{"arch": "unet", "model": "image super-resolution model", "dataset": "rendered scenes of toy objects such as cars, trees, mugs and chairs", "train_examples": 195000, "image_size": 32, "crop_scale_min": 0.8, "horizontal_flip": false, "rotation_deg": 10, "color_jitter": 0.2, "task": "super_resolution", "loss": "l1", "scale": 2, "norm": "batchnorm", "hidden_act": "relu", "padding_mode": "replicate", "widths": [96, 96, 192, 384], "blocks_per_level": 3, "block": "basic", "attention": false, "upsampling": "transposed_conv", "init": "xavier_uniform", "residual_init": "none", "optimizer": "soap", "beta2": 0.99, "learning_rate": 0.0026, "beta1": 0.9, "shampoo_beta": 0.95, "eps": 1e-08, "precondition_frequency": 25, "max_precond_dim": 1536, "merge_dims": false, "one_sided": false, "adamw_lr_other_params": 0.0013, "max_grad_norm": 0.5, "max_steps": 11700, "batch_size": 64, "epochs": 3.8, "lr_schedule": "cosine_restarts", "final_lr_fraction": 0, "warmup_steps": 350, "weight_decay": 0.04, "adamw_weight_decay_other_params": 0}
Rows from block 9, named by matrix and row number. Rows with one number belong to one channel. Each number is 128 + 24 x the weight over its row's rms, rounded and kept within 0 to 255. All counts start at 0. Numbers have three digits each. After the name is the row's rms in percent of the matrix's.
# convs0: first 3x3 conv (model.mid.0.convs.0.weight, 384x384x3x3), inputs 0-9, a 3x3 kernel for each
# convs1: second 3x3 conv (model.mid.0.convs.1.weight, 384x384x3x3, transposed), outputs 0-9, a 3x3 kernel for each
convs0.19 096:171135170094146147142146141144098060144130126097136140107125111130126178112163125146114155124093122091117140132115122119134140115149129161097134162134161135129156111104135097131108136110074137129153153136183145156164146099096120114129146108130184105137115107106113144118
convs1.19 095:128161148114147110135129136152138124096087111122131138171143134121153149130136144126103099155123113145127095160106090141164121130175133154139138170123147119109086136192145137118142111127132142093121114122146100136150054099126090155100146119098121122096152105133099122096
convs0.20 104:102153107139127132142149146103126121132136120107130132121126149134100103132126129139173152126101125150100117186118086095113120133144151111120158133174186108121123093175127117112119098138086130145141177097131148122156127122141132141087113137109120130149189160142145147117
convs1.20 100:129171111150168132165136119110129117161128126112127136110097138139113108163111135121103152158144216154141155163090158133134127150100123082100101116143153144149129123182172110118115095149152119139126112109113110079121099147154096112101114123098109120102098149078121141076
convs0.21 107:116092114162141153140140148147142126150134142168135147159115111103137102153111102174127114198148139152118121126121124087139149146109103143135139124145127088142102151149117168141139095132156080103161167117136144139116136127134157097122155129168111148124107168132099186167
convs1.21 103:124129139136108136161145133121140142077081095104122125133122141123164158118129090117165141091075120128095136102072086110094120140112107171139116122122096155146194121137144095086173118149144079133113139163142178136124119141132101104131145134136150106161156102159159142154
convs0.22 094:143160122153156128165118135161134168156136128196133130074119146096115113104119151143156119084104077118119088162155187123168147144157136093092107123097128134124123099134138114100110091092092168151155139093112097128125096117098104132109110132118132141120161120150119142147
convs1.22 087:090125121116149161137129164137141135150128113125115102103113152101099111074120129106104093104143141148120126156118112141134138127129139159130137140165094136128118124092096102100109141133118074100114129124119157150114128138136118134152154114109110166142140123150165130141
convs0.23 100:141153204133126137139111105121112155102127136126146124153099150140146146133159127133143121118130115100102087181109162116133124149143107109127111128145153118123131140152140123123140115106124170130132162131164091134172142129116113152145070140100094152099175139132128143103
convs1.23 099:138092118137117150128132193144166146148118167151137170137140120160144157152129171141107063133117134135120112110143120150104111139129164156125126103131113133127148138119133156130122107099125127114117124156117145127145151083131146101080128126067114135138064094095084113107
convs0.24 108:134122092146127132099098110135098134128143148128132156112152130107126130129098142161170168140130115124137095121149156129112134138108116138134115102119112110146128105141142139134092152133124148079141132111115089152110119144128112116149108138128123170130114185157101164135
convs1.24 108:133090119170105096154085097091126115116136160134139130123140097090117112071141104135116137130170149146141138147119148093120137139128160116103123118138101095133158105090105150104135141127120156111097130138138149125123104112138181086113147129133113114128130123103138140143
convs0.25 107:162134138134141142179142123157135146129130126131105098179139130106129177131174148110126116109097079111130156098113142151152142130121150145139134112129133102125141154119133151143156135104119145135135148121118151117131068118122141169207148098133107130120140150139145107126
convs1.25 106:138151118157140134122132117110141145151131105071111111142119155139139118113097135143125143117099128117109140117133148118122133111125139182139122155097108172101123122078096103127113113151088148109110108142124166131146106103048100157177080160140084096095124142098108157144
convs0.26 115:134157142107114115088153149118124139123122107122133117141110135067181105146142124100111141122107095134120108134142158138149124150157119135142136115117162100118141139140134151103112153129133177109127085133133136157142143201141153109125113116110109125158143141118134119104
convs1.26 111:107088144120141143112137163087174160112114120135120118148163114153138160158099096091172149179133104115115090141134164150098120113111099110147126110103148152143172116131115142150142169110107142149147130148094097116112119087104105159133124107150157123116096145159132139196
convs0.27 114:110086108125128069102150109129160129123104129135128092072111128102120117099126154170133178159111127194120094128150109127124172118129121082118127108156139140127137132136174170165141153137111129145128119086120118126112071128130145105131140135134117148142123151161121133124
convs1.27 118:097152127149133145148135160126124116117120093112122122137132134154133105130095135119132158087138141138146075087083141163091125152119161112150170100117102143077099165093096121089111101114107143125134136137128135096131183161134121134148086160130112161149121126090170160196
convs0.28 060:099127118173134116182136132100108111134095111133129125148083132108072108104092112142130152118126155103110114110132131130124126134159105139127148158132111090139121108115116139142146123146131090136119148137160136130098093130148171127069167157130150142112077102052124127152
convs1.28 076:122106141091102102147095105106154148142154070133108147063087087156125111122150141177123192141134170103120148098111131114141134129150167101095152146115123127123105151149111116143127114110091153151146112114134084128130109165102161159079135159078132175151150143146122115148
convs0.29 107:105120138125153089109119115165116123119162116152122133139176113142163106104124089104117154110153086111112123166135132169162095151130116110115106120125111123122168138110134119106122119152168127150133154108110160134129151106122163123148140106134095045173116144098105136153
convs1.29 110:094115080161122145143143152132138103100128097110127112125119127105152164067145103137163200120109092153136102141150141116150125088147120136117089125128119112144139107084150164122102153137136114145110122112130157160130175106104119081113125099140120111153126184170166171144
convs0.30 106:109114079094143080125165134131149124087113152160130120096125090175136141158121151130158178158128156155159116120133106134101119137122148108123140161149172137106154138146189129154150130141130103160115113099094123114122112126123160154164128175162144136153108136157138124142
convs1.30 103:144092094157146163111168135163121139113085086095117145122130134146123097124101100134163145118128152153151130103111101115109130138109146087091143143143123141100101185150140157139162144134143125139123112145150126137122162136132149132142134114076121109108121121145120144149
convs0.31 099:112143135135112105114126127154110106150132112120129149180119129097151131094136163106112110106141126109174150121140140129100127157126128133163117122123106133139117101181136127113112123087115099114121110087124096127111099140151126127139081139139096155177144106146132137166
convs1.31 105:112132125154139153144118130077129160108103144130103098098109108128116136107151160159143130102096095145140105104135121143119107127111086101120120080104140146135127097105092112118067114108127151138101133114105143152150121110124176142097144133135175137176190130120144106128
convs0.32 061:137146124112120116135104133158113069076099093122114107104132132121125147124114119139114126126147119105123143112125114134126090142115115145132154143150123103121133173106151114123093131153090146133126113166126078155183081107079099106158112120120169102088124133121118136084
convs1.32 076:104080134112129125131092148167124144150090093136129114142156118120099095178141152169147134103138100148140125102111147157138143168163152119137146086097147127119118119143148107173153119137126113112108146129114140118106079139140122139160142098158141142160094121151080137117
convs0.33 082:107114114130102129119139140089181104122151134146148142118137135060102164105083147141122128108124121163113115111115143142123158163154134171103113137086119110117134152100132147128135164147109114121140086136116122089122136119163197115147182154128145135106138092120161106112
convs1.33 087:117126143134137107099137154157123152144097083118095129120116165160138148090135090127096132122155149160132159182140142170100105148129135081160188126153154101149146133168116176078094118116096117128123170116132137138123108144116141159133169132101151062066104078093074118148
convs0.34 091:137122095137129096128134113107187133135103128146121134132099148158097107150133092117105125127133149133137126127094097124116098109151104133139137141125157143113128162116115094110151117096071120178119129087122130141123108107090095124080109151139114162141134094092135087132
convs1.34 089:124060125103086107138112141094080131081098122068137115135136106147163095107145102132124140096133127156163150099128146161124140146159155095147139134116122129129109164144146098118108123131130108142119121154109185129141093113118150142123126121155125103084100141095111178129
convs0.35 116:079131136089129130089162158134127140130162138108160149144127096125142134124138131105150141118174134122139117150072096098135123129110106122120128139148145151125132146134116106147137131121137086118107134124133114166141119084148133136128128114113112086152166105121176116148
convs1.35 111:144110127156161130151131150131138170101128142129135084143179161082124120070127122136154146132139118137123124115151140073141138094164165129143118132112127097156118106126133169123102129094114157110124135135149139130133125101128172113121176118140043158140078167126175144146
convs0.36 100:171148143088149141115109125121113103130103098137119133092176152157141114182124118078116118101150146088124145118131127160127149133095119134112133130126123153143141112101128099122144150130126100169154131160171147128130103121096141098106156124159140103116134084126113095141
convs1.36 104:149129152088103104108108106133158129113180140113130136137149153109146158128146165114157141153133143142113123134133098142141162118150158115170127147122094106108096107113119162116126147179144173097099109092121100123126112138137077156148130143100180164129111140047121094083
convs0.37 073:140126143086110105115121124130112089147138160118144166162121154096096127088110157129112122109128119148122088068103064151099111121136102140181152120103103128087114119132163135111111127120107081141130110138141093119120109127137096144140093125142102175115130119092113158135
convs1.37 089:114143138096142146124138138112177093133121130143152164116138122115149139125100121130097129128175153109145157150121080114138119134177114122097108109162146084113142148111108129130130133091102127091120147160146120129096161190135139103158119105147143158138167132164080125138
convs0.38 097:140131118107129189106126139137160120108101098167159131146136161137122149095123159163140119157119123127120144122139142132158184122133125120126133129122090110124082134106137085127134117115117136135149130111144091053100123124146123145093112125071110142154123155135120159137
convs1.38 097:118173150158156129129124166148132137112102106139126125111118148121113119136120111110124115110108135102112106117142141158127129180149147111113109148125121135115085128138129105100120081098107110119094113120112123136144148144100139140109115129136129122117122145146144133166
convs0.39 080:180173105189101113174162144136142136108086108106168121132093129139131170140129133119097113079121099114117127111106102133090123103134128145189154106090129095114110094142113152144124138166113123141123121150107119110143129162136147115104134125125133102081132119120110113088
convs1.39 089:175159173168147110093142145157170148141165167151157134088094132128090172119142137100125132114105137101151151148123146093125146164129139114099128149135097140128136144112098159124148120107124162110121126067100112078129080117162115151150141152140161112120124130129126123109
convs0.40 114:138147163090148086120102090145143127147134096126109126139180108148127117151111122128121119086145097090102128143095121171162110128135154186150110088154157136115125096109122138123109115143131126145153123140142098130144159159124146122146115107082170097141102150146123109118
convs1.40 108:090182226141175158099108124193125110097155136146132143140087109126161129158130137170130109117148098131113129154149134131110145124149134133162132161127096137096130106076066099117137082115118130110122097113144115137126045150125109117133122139129138169158162116134161117075
convs0.41 093:131122110117099111180131136128106126119144136120114120099108113176098121177108154134121153115087102137129134111119133113124114137178174165125109140140111138098134149169165130168143114164142146093122095094163105129125105134101120151141117165131137176166138167138124158161
convs1.41 099:154146165136117114124149104145140137170100105162139132119168165133083110162097089156110086140115122125099148121123086179107128168129119090125137119108098111126107120135112143091104129091116085142164133131149138135125154147115149127166115092145101151175099119134121150181
convs0.42 087:116106154121099130141162134135098121108163131137096115114125136127146176197105123090166102138101144115149116152139149109137128140111140110146146155107172107153168095118103139133136167113123159072124133146127117107132124112122102147087134130150101119089130115153117139141
convs1.42 098:189172134140103126090153138106110095115156106144146133124160121095082115146109153107088134136146132109115117113126121106120117139103113162141117133141116081151162111139111145107145101115125090126150139132167092121140126134103107136136111137138149114104127178127101135131
convs0.43 113:111150126121134094112125136120105121162116144144111136118163157160109115155146145115136124137163172117138134160128096130096158130137142121166143148121122161118128130135096137116176136095129132192154108143143130143111101091149101108106138155157097109086143118161128092116
convs1.43 106:172088099104131134129127115086117164156145118130086107129152151119120124088107132081110143126129103092145127127127145099156149124095133099126110127116126160129122166116102120139105156156147150117161116124115128104148154151129120160133125130147159121135118143162137127151
convs0.44 077:133163209113121130155129175152109110103123119107148150135127117093059136117160124077137156111134136116155153146101169116114114122151117104121121100111123130107100112135149166146173118111153099116136150109090112101100157171141078074158057109126111093170168133079139122154
convs1.44 082:144126118112113121092151107147118144109137154140161149127131117164089101124112119152130173143104111159122134121150113175144138134144166105093105152128155117107119123161136134107126108124172106140200079167112135130136170140137105165145106126142113173136154112102140130112
convs0.45 107:129149119113147103118134114132110132111080091109094114159128101154098153094085139145125134162092112118066111161127099129097098159107127115132154137141122131158116097137118144118105131130105099146108174144108128135104142115115125076073127147122150137124124161141098157160
convs1.45 109:133091149136130115111097127154174146086137139135114155131143130082129127100100157113189157165086110119156096125117107132105154111124123125157117120168158089192117115183146118148123133107101156121122129115133138100136175148142104166137148129128120140160093104111145132123
convs0.46 093:179138171118131136118114123124129124132112112097138140143189159113158146118135137102110163062131119114154146096112122125137133137133097124157084122137163117098139163173117130127128159124122163084187132128121068140156140172125131098115146112130104131105162114124138156136
convs1.46 101:123128121086142098119096097146139165101121179123154148140117117164143108150131141154125152097177135107152109128130159111119098150096142156091102091111084136135127123110089098108128096112130109147152152134125121157146076133119098136142157136128150151108110114121135126127
convs0.47 098:154149165135150160104122097108143143121089085135182149132165086110125164125119133140111099166134126051100128171112162147116085135102112127122116129150126116125130101134115093173130129124134155114109116113107107145141123114134107133115097162155141140117143100085121155108
convs1.47 100:078124092132120143156132126143186157123135142127147119124111129092117098097109105167161184129094141163135155140173155130106156165128147148107097116150109093139086127115137123138099123133101181134153139117120149117122060127117183150168090134094107143118124126071122127114
convs0.48 103:131114152120143153100080121103145145146123106167115131151073143107147148121120160150106123145128093158178141147135133092169131115174094164105062127123123148139121103120130108116113122106095088135131126143131096139117112105132129110144147120126151109082168142156140130130
convs1.48 099:132129112125156137127081127147146113134096133116127125133103118164105142165113182121089117139135101142141122157151178168122137165105162132108095184100086168116154109101072071126062125133081103138129083121121117154142117101089119118098133108122137164115144110105104077112
convs0.49 124:114111147133115143089122134173132104111097113159104104118132120109120139141098153167134116148091105146134126127164144122107110128096102115128155154136114118123111147129124166141113110108135109148191121170162152168157118131135141123146118115154114130103106124104130163136
convs1.49 110:125106127132150163144129133118110134133111128095117108141116140120120131121125140123138135129120114096098099103126138130106133104143144148163168127109118125104121103075066125095102115104094098107136124141138142154140131084126107120113139105127115127118188122145133077118
convs0.50 092:107139126158129120140136142113146136115081074150148146088120098116107123134120125138153157143096074121089110093093103141124129157137140105120103138117097151123120143137146101138117126126083116142137115129090180130131114103131126145130157127111138126143144101060120118078
convs1.50 095:082143125146105143117122154140136092128112130131121129162126137098138157132088129121177169145098164188152121128092102117128123116123113102107104141146133116152138139143151155147156086133125116153197124124182191141133096159142129139122164115135165143159118115126125091143